python train.py --win_length=512 --loss="sigmoid" --encoder_kernel_size=3 --text_encoder_mlp_ratio=2 --beta2=0.999 --batch_size=128 --warmup_steps=3200
Rows from block 8 of the audio encoder, named by matrix and row number. Rows with one number belong to one channel. Each number is 500 + 50 x the weight over its row's rms, rounded and kept within 0 to 999. All counts start at 0. Numbers have three digits each. After the name is the row's rms in percent of the matrix's.
# convs0: first 3x3 conv (encoder.blocks.8.convs.0.weight, 256x256x3x3), inputs 52-64, a 3x3 kernel for each
# convs1: second 3x3 conv (encoder.blocks.8.convs.1.weight, 256x256x3x3, transposed), outputs 52-64, a 3x3 kernel for each
convs0.68 102:391478440392521495499491396518502486408383482496380445536507515579533455509451355488616625420505496371443401515493570508493508479436427455410431458472446438520581556528578518436469522483449504482499485479470480468480445458453515519591517593623578531532595564530563449438461429430514578578529588605436473515468482543488515510490518501493469460429393372
convs0.69 102:552576565498486481460456485328401430399455434477518517513516482521480415446437372553582606522523543510514536519512509542507515528493473449482469424480490401517540557528559540538501534546464434416396526514491442493531474495523488489532534521504468450436474520456509550479461457488483506523597572627537545557492476448446476469448452426539485474564493449
convs0.70 105:470548489557576382561500440488470378511406485502469627641530398627522375573471438415453447512497475536511590568453452563469551524520466443438566449461641434514629537509495512537532435510501482471481467441473423394481431470540453515521435482508525518436487494423501519482450456540458457526487469570416484564523510522572539472488487520512504478513506470
convs0.71 096:490469528464492541478439469653528436547492390434435452433502568388495523409440439451492483501507474429443462432508464390492476445464497544487475546509506430429513528528591536572534510513492470454484468480427550537531515532517502520533408454470521492516522495518458406420542514489473477493461464444457506536438489528434479504432446510460506509355360380
convs0.72 102:488468488542517516505520494502474457518498495479414408440414410478502476486516571522527503514530529482503508485475509411397391493517511483512519503543593392391434497458448517533503529539549559537528487499482481502498516539545576541550552556533479464510507529488438488552419421452536544537456434481574532491498475424478485467525519538477456453470546526
convs0.73 081:430387423435428460394462496474521674441499610506481476512446430442456416433472457501498440500484510496494467519547549547519449556464470565554447529547503498492473519504459549507532467498539559546557543571542473443437540518527495505511440484488534556549455577514483505482525559517563531550569481523525512479530460455487431453454450445490466422520482446
convs0.74 097:544529538478502519535541563394443350404422461439463571428430436509519536466503524498504482536509535430495469413437434507526516526503489508492503455453508456463513416465469420482470500535583430493535429423437517470460556539520542496538626634615495534538504532511443515485428464455527523526516525538524504481472467447485478447542515524559522513553526514
convs0.75 105:465531557536567511528544507506472513547604658544571639560507515529498522471500467491476496480540519538549503428386437465460487500467517483486517504486542581578589499523486529455449487500512538577575435471470513500516476490496547551487511494425531506482551506487537556532506497489544506470449477465440433466425428417504501527436435436650586577546545529
convs0.76 098:552561607486452547508479513556532492446454521508457535469503525479457455556540561514503525493480519545513531493481446405410413467436472494539517490549558361437485480538535511569516534551525482428416517504501524522499449442470578534527487470471527495513552541540537536538431451472464470515412425463463447466488467492474418404472463448468429425530498460
convs0.77 107:534505464510511548516510489509410435568574543424421447512548547447506598521478540539488516409467608526499504536515475465495558513480436508466463468426424487489517549549552495491453420396444493515489407462487438416456514529492526562488489546594497512482450482513492488467503465477471528503378418490560556532434448510484469485497496435495528559520487403
convs0.78 113:528497502539496440509532507446430458456349462470417480544524458556574493401502477498487434484490470452473508488386323583518441449498566488513471482543487472414445490520565490496537531520537487465507576507494525520489420466441523510460587570484451453467496478501478486493385454512458489573530458424477486564565498482535578496477443421488465417483523489
convs0.79 106:468476520473541547571600580568512520459469471537436431516488475521513510558553539526518499461509522523568582502494507467457461572589564517577593462496512430456467490493440509533504517517491381420432404420371455493471448465462440456424416441439312372340476455430632647618509550536488549502411482466465497488492500453576582511479479449496463465510512533
convs0.80 102:522434497445510550519536559509541453538580492404410446485590614451527527454457489558519576507516535468472483561621613407485455466485439523475515579531487519529523461467484515533511491509513557536515460439410449469438444424409453459465419443429496488494506547568563524539478413418506532523417449477491469469463446457497506504514529533446416435441406361
convs0.81 099:440458416459501429487529411431446452542535539488481472475466512486500520469491466460425418449468461453527505421510556455485539475509508504429455462385447376374507468390434463434512450447516486497516472512538477443450436556562492511546487513532451510487496532512477505447515554512476454483561531576407482544448516510471503496439508532426511496529544532
convs0.82 104:469448447500550490516511511492524454433462507447464483484483510538520514500535474449476494543519514494508478500497473546501517557537519473486537469509564523524506552555527501512487495503528477472545534548558367462457356354323485469426633671645506473507546546521419463422428446440414441470434370397458462466511467484508503503556531492483387401508504514
convs0.83 105:473464511438465455536507468514468441523547450515465474579487498626506492574523476596519522545441436557465384563491485568472467547482472510473467517514549433460504555487429531438429520455461500437408513498454551507428507442505519496523595609598533468480551492495537464432557518507490487495497459488537476498512485485480472487519509511527479469511500502
convs0.84 095:508510528470499486435442419362417467448557421532517500574509445540467430394388394603577539448436440432444407511493430479492440438408394417433462414462477485529560525561561525501486562587544433439458453485474472511485392409411482558541549564557459417411501536471514489488476488492462514448553534512547525518532493494464439472474515457458449436370322349
convs0.85 107:491453453464484494492518496570584522382474448502494486554552522505518523509513500498487455445432440557579503455414416529539506497506525489502535419444488485476458491537535532516560416367417438465506452473511469470500580560510563542514586585591525484477584547539474503500451446421505521514521575551494494497507500451478472437581563566441412408545549500
convs0.86 100:408428421521540475588607504527556540469521542395390469375384450382391441465411505473503513488557515515571516497528567406466476486495494556545567496471527454465516544576561491506550460501554521540546470451468444454478425402408482474460583629627479452418494463443543497443502467479480463428473482457467452507520464517502580551485508511400459490451467460
convs0.87 109:503484488485477566511507537505519453465528499501500471491508537487537555486511539427449426461509486457497520390452492500554558531534539539459419524463381437426381530569483461545475504572573445446420446459421494501481463526522417428441417414390449422426505491457574558565572547450554519431497475436421473474461487507542547536486545541545532548474510508
convs0.88 098:477489555504465489526511559538511494608610549577537425506520515469514461500508531506437470463451538465403496348286304416374392480539547470557479433478409458408368614626587561533538474471499455479423498516455490490404491499507480436432580565571568574572530539530504482480542553504507480452541540568452392362500494500482506483531521516569528525467450460
convs0.89 091:393538454466517469449465390422431543399406495448519499537533498474487433384398424409481451399407469372369433578520560505493443497435468451471492453513515520521586559517511535527505554564541472488481476491460474464507427445437480496536534584587474512511498527508441475487481539469552549514578534512584523477554499520498503460433433454405424427401410411
convs0.90 106:483515547502496582468373451341369394469539543390442488413482582426486555475494449503547528446522562491471472454463511451504562489491412466506479489509452461528541489486534435482548452472468471463484514536531589550526511517442478476421496555583422541552433490555416426438499439376461506482452520593418516575380463558430434543484592574438484539478481465
convs0.91 106:454456531435498496533544497522495506545495474537510511502537529471508528441502481567570524468521509562567450556555546526538511530540518594567570576544541464460488579580605513525570499516504568528524543548530575538540453448444465476508430453450536514482551558536514528538477458474569548555600552537434422389430469460448478511380399421406483493546590603
convs0.92 094:446439440545526504556512532493465496405380372430403414509485456537473497516515500544531496550534529532519497498472452546527505553538500429483541414464513479465473495508479481446396516493502370439471449489501469548569395394434500512581462491487420421393490519501502453439459467461413474470527540486451489447537515518573520483554590497479459479433428422
convs0.93 101:488469473509488466461468455511530523460496442438429429556576580463446491565526576510456449457432483520499555393326408466432476445518570484530530517569561414425449559525493602595554478510511549566557495523552510510498476510507523510541393415394569588588548531490510540516567591557450451436397385390513539493517547525510513502449489512441466472501479478
convs0.94 097:434460450452515482494543448508498415481508417378418398421473462433478485490492510496454451460499523486544532348453522403453545508484527510437469460373399440387529539508488543513483511492501517495520497534519532510465489497534446478470467490494452530482505525516563517486511502550486432448516475547411446505429488524493526493400491501471506530458511524
convs1.68 101:491455518459490552459528522524490442481505522492515575454388506476482553465505536517541527441479471439478505488476458613594525598547516501505451520502477555500465508439393390374334443475432523518471535535481506526468520516571493493512506481477519585512491520475508529479522513461554561556532558550574480474594550465579554476408402443472494504441481499
convs1.69 089:538567573482507565450525602467401374518468411580571500457484493463486510431457500497461447508491466500502446512511525403433388487473395488484492510508534620597600526508493476444424480446407466486512489511531612623618435446445444467465549554526452506546521529540519518522576526443538544500487524550551517501558482449494457419515499511512506506437424416
convs1.70 110:486501431531517488574579535496473455480519448485454434453456453550513534541542542477474473484464461506496496513520505499533516494507500532555551472545505439468425529543500505519460438476482478525509476489475458481464514492493564559588583574606429580544526587551496571506433433311466449364525548518532513479517441499496453451511511494468499505473516530
convs1.71 103:452464459493506496465487481472511555513574612471524522451445431428441428413446447479541539422507494419504514415382372469467469457472536474513546542578596533549555379431468398410436355361389500527521535558543540547534585582561545573551506527511465483481492528536446499534409407408511479430520492476471442469494471476552500486514520536436436441352348334
convs1.72 099:470474483484460456490485475506505495466456477515491510473436452491462468542531492565539515509502500481498513524531539484464476515494460498486469527527515460498514577560557550575572508494485474500501485493500457440439491523533420436449387398417566546561470482520453468492509526509492472421546536479444456471501504500563553506478492495442445437441432432
convs1.73 068:552540522534499453513503464474491380450396309468474440493429432559523490527503476566543462592558497603542476478454467474451400468418370456464479468461497460454533377390471373413502392429497483478457493489489479490514454504524463497512470504502452469443479526506489503485471547545482554590485580604519492422555519423521486434451465492495491494520505513
convs1.74 095:517502464573492410524461419474497523426461504448489512470461439433427398493479458471474469480474481454431414565555553471471497485476514437408348543521476480456424559542515540539513519518516380423425421461485402444478426449454503521527383381380518539520351384373411459459491542518513552542490501491504491484553533543449467490561559572538532541530522544
convs1.75 106:461483498524514484573541456402418428385446492495506493459403388437416384455467439445493490428460489380426488473476454400396386467452454440464448493496501496506509454453490457495546575609621471494486460453434537547530475477483467482518401411437467476478433430420439456460529532487551574547457522529402428414439466466488505523530518507557553560539523523
convs1.76 083:473448449445422446410360400471518531496484484458525508523490515509473515513451492402474469379452464359434478519504526497492494571536512482470479526547544471529563590591507613615538530543468521530470515520482490509480492524562447465480419415439449476481448478461437495482586570567600558487595577520422445500460450455499475478484513539489504521408424460
convs1.77 109:440420452412425439419432401483535552506537550511470421432415388409447439452449411475493471469505513480496532426412399377369399440427432525548554564549543484475473502530527558594573492524546523554538498544550478478487525557580468485483507492461448495490497501485458455424542484462625583557563560558453480452514518485533542532478450436565572520563534512
convs1.78 120:439422422490464412510486476506513552483502453410470502544525490542476428541452403525550594491534592488516512608588596577580617437474464454483476463471539429401413517561556480517569468479503480515500510521529470515489574554513606587567547556564512553556467466494462455457489521439586528510632588586549506474573532507505506498583571590530501482476490466
convs1.79 107:460491490505521511520554552460467472499517488524544542445436435477479464526549548520488468544500466543506455501488495505507511456471491488467467467439437471429421476457465527497477455428423404428443461490495490533530384403419487495500479494497423447434504524520450444458540545551444429444415391399471485510478473486450457467466472498498513521556556555
convs1.80 102:420409436467505540514534517533556485548560534498526547498463506533528534519494446490496528437466490426452469436436423474452424507490467509503524577580612639640646486496520580570587495527600413445452441482503510529530400433437438429392429416408454465450466504461441439429489503507523563582495512548536503524528483495482452475455461480437435437493489484
convs1.81 095:632613534597563492534493408422390399469434454516527575544572561571573527532513440374447410403499440439498438524509455598579518557575555420485450461495482467506511390396414446466500490525542558541519587569531513507496503483441574592559541567541466572580519554535510508503345396439434534569432502533492504524486506498488495491518515473483470429546528478
convs1.82 091:477529533503503469530503466512501497454483517534573575474510494438439393539495469567538519570544523512485469499494484430456496464483523488467453521489491482455430447448459492479496544531549502539533501536555427463464355348349501500476383393387499536536419464489486488489501541519530519518516458410527533539558568586472483497561599648509544573503528590
convs1.83 106:340391481379395468406430514525479518474462462452493496474499486506500499527541528638548485613512466619535461567521495535529478511501480580497507537469496497406462522486473566537488586553512510506509542561556476506504418440472465473499443466460521524494510499478475486462541511523521493501527503536344466576294444544280427516459472454419446422478526525
convs1.84 098:334365402332367429356432532521503483587513467581561490392418459449455525461479538449471497495513510541495480446440448509493468518478407465502497454472484464468499458475498435447464431427463485497496466464450445440415509512499533542509564550521483491511446487498429459479528530529525564572461530585533487484559517504568524518477446460517481481468477477
convs1.85 100:420447458447494520451483491482482458548553530548561501455470487483504514486516533561549494535551532532532498474487485583586566495499489472459449497510492385398399431439452485494489603591601488506502479493483474489461470481487449442429399390381473481468502511499478507511614608601523540553529542554526539537527540545591580562497512521451467486535544558
convs1.86 095:522523471595566494636583487450442463461476539515522546581561545545543534528519483421470475416444461470504518504505504468476492495512551436440403502497474621624606410452548430497591377420514491487502491492512483503513495477461611620595535527512435484488508532528468495461498570642511500498422409393433430441438443454405419424546536533507486476524498490
convs1.87 110:557569552559541488527509451414467456448476498527545554511541523473506427528552494455494473480508491479500477540559576502532578430469507449457419486478449467461488437421440479492495480488515403434441389431413447482485449483446541547485511503453411464457472515508478487491508508509436448387412403348514496503506498506493471502458484527498510535518518513
convs1.88 101:469509537465487524464524522384429471422451485583560557436409419438432443524508508536526495487488512496538595442458468313317325500451408462480489499491516511501483463476498432456451423428449513512512523518505428417400536546546505521515363399412491471462551525524474469494512506483547509485505449416507505519474458466418388433504537557506504500507497482
convs1.89 077:498529510514536555419467483541518490565525463544511477517516560502487546433444506524458441540474437551474447477494495530522475584548494466467442509514491545538515600587594489465466460458445496501489536529510588580554474479462503506488539543522544576520502533488498515458557557498587616583593607578526466466576512483588531478478471520474492505483501503
convs1.90 104:466509518497548521465519439465504427476483481475455432487545554511527477487531505441480508395446454398410405473607646572560544507455440531512492549540546457463491517488457462465419499514520530532568527523534477456455500492554443438434446425380549610533563589515527507447624529363539547531401432473466447531466467541469449554448474500437471481509508474
convs1.91 116:523546556494514532465470496539490477528497500521518533571587575480493509414397398541558538503513498453465434439426405517511473503509485448478466513565549585601575457463453542540525522527484441442456461475499525528546468467486468444427491483472382413459339358376464479466375414421397451455471497512566534533512475480489460464451433417453434414466485506
convs1.92 086:447472512472516548519565565553566516471506457449461450496514501456468479489527558551568503532533472520506442528503477580569553411444450505500508528528541462458410503502506518517521527501486577589574594613590462498469507508442520533502475502468426454477447467492507520518377419452459446436572539480544550533529524505489520510455434463372354376455451473
convs1.93 089:548537499539518480554515524497497446494496477449440418445436421528529520556531538457437403488478453478470471519509487490513512462485470498479490487469454526496449515495542577547547587576567427454442499521503501515497455458435510495460458459451547568555550567552515527513537510473536528506562547485542521515485466458482466465437427441466461479561547564
convs1.94 082:601576496610567460590535386396371415355362459412473569577584510574572486585578461367393376404454415437450437511499485533536518559567591457483402556537470474485488371426476442510524466544561557549532577567554504504512467453446580608574503521466500551548515546521502521499374448497522592603454506499521522514473536505417480459486468442488460420596538481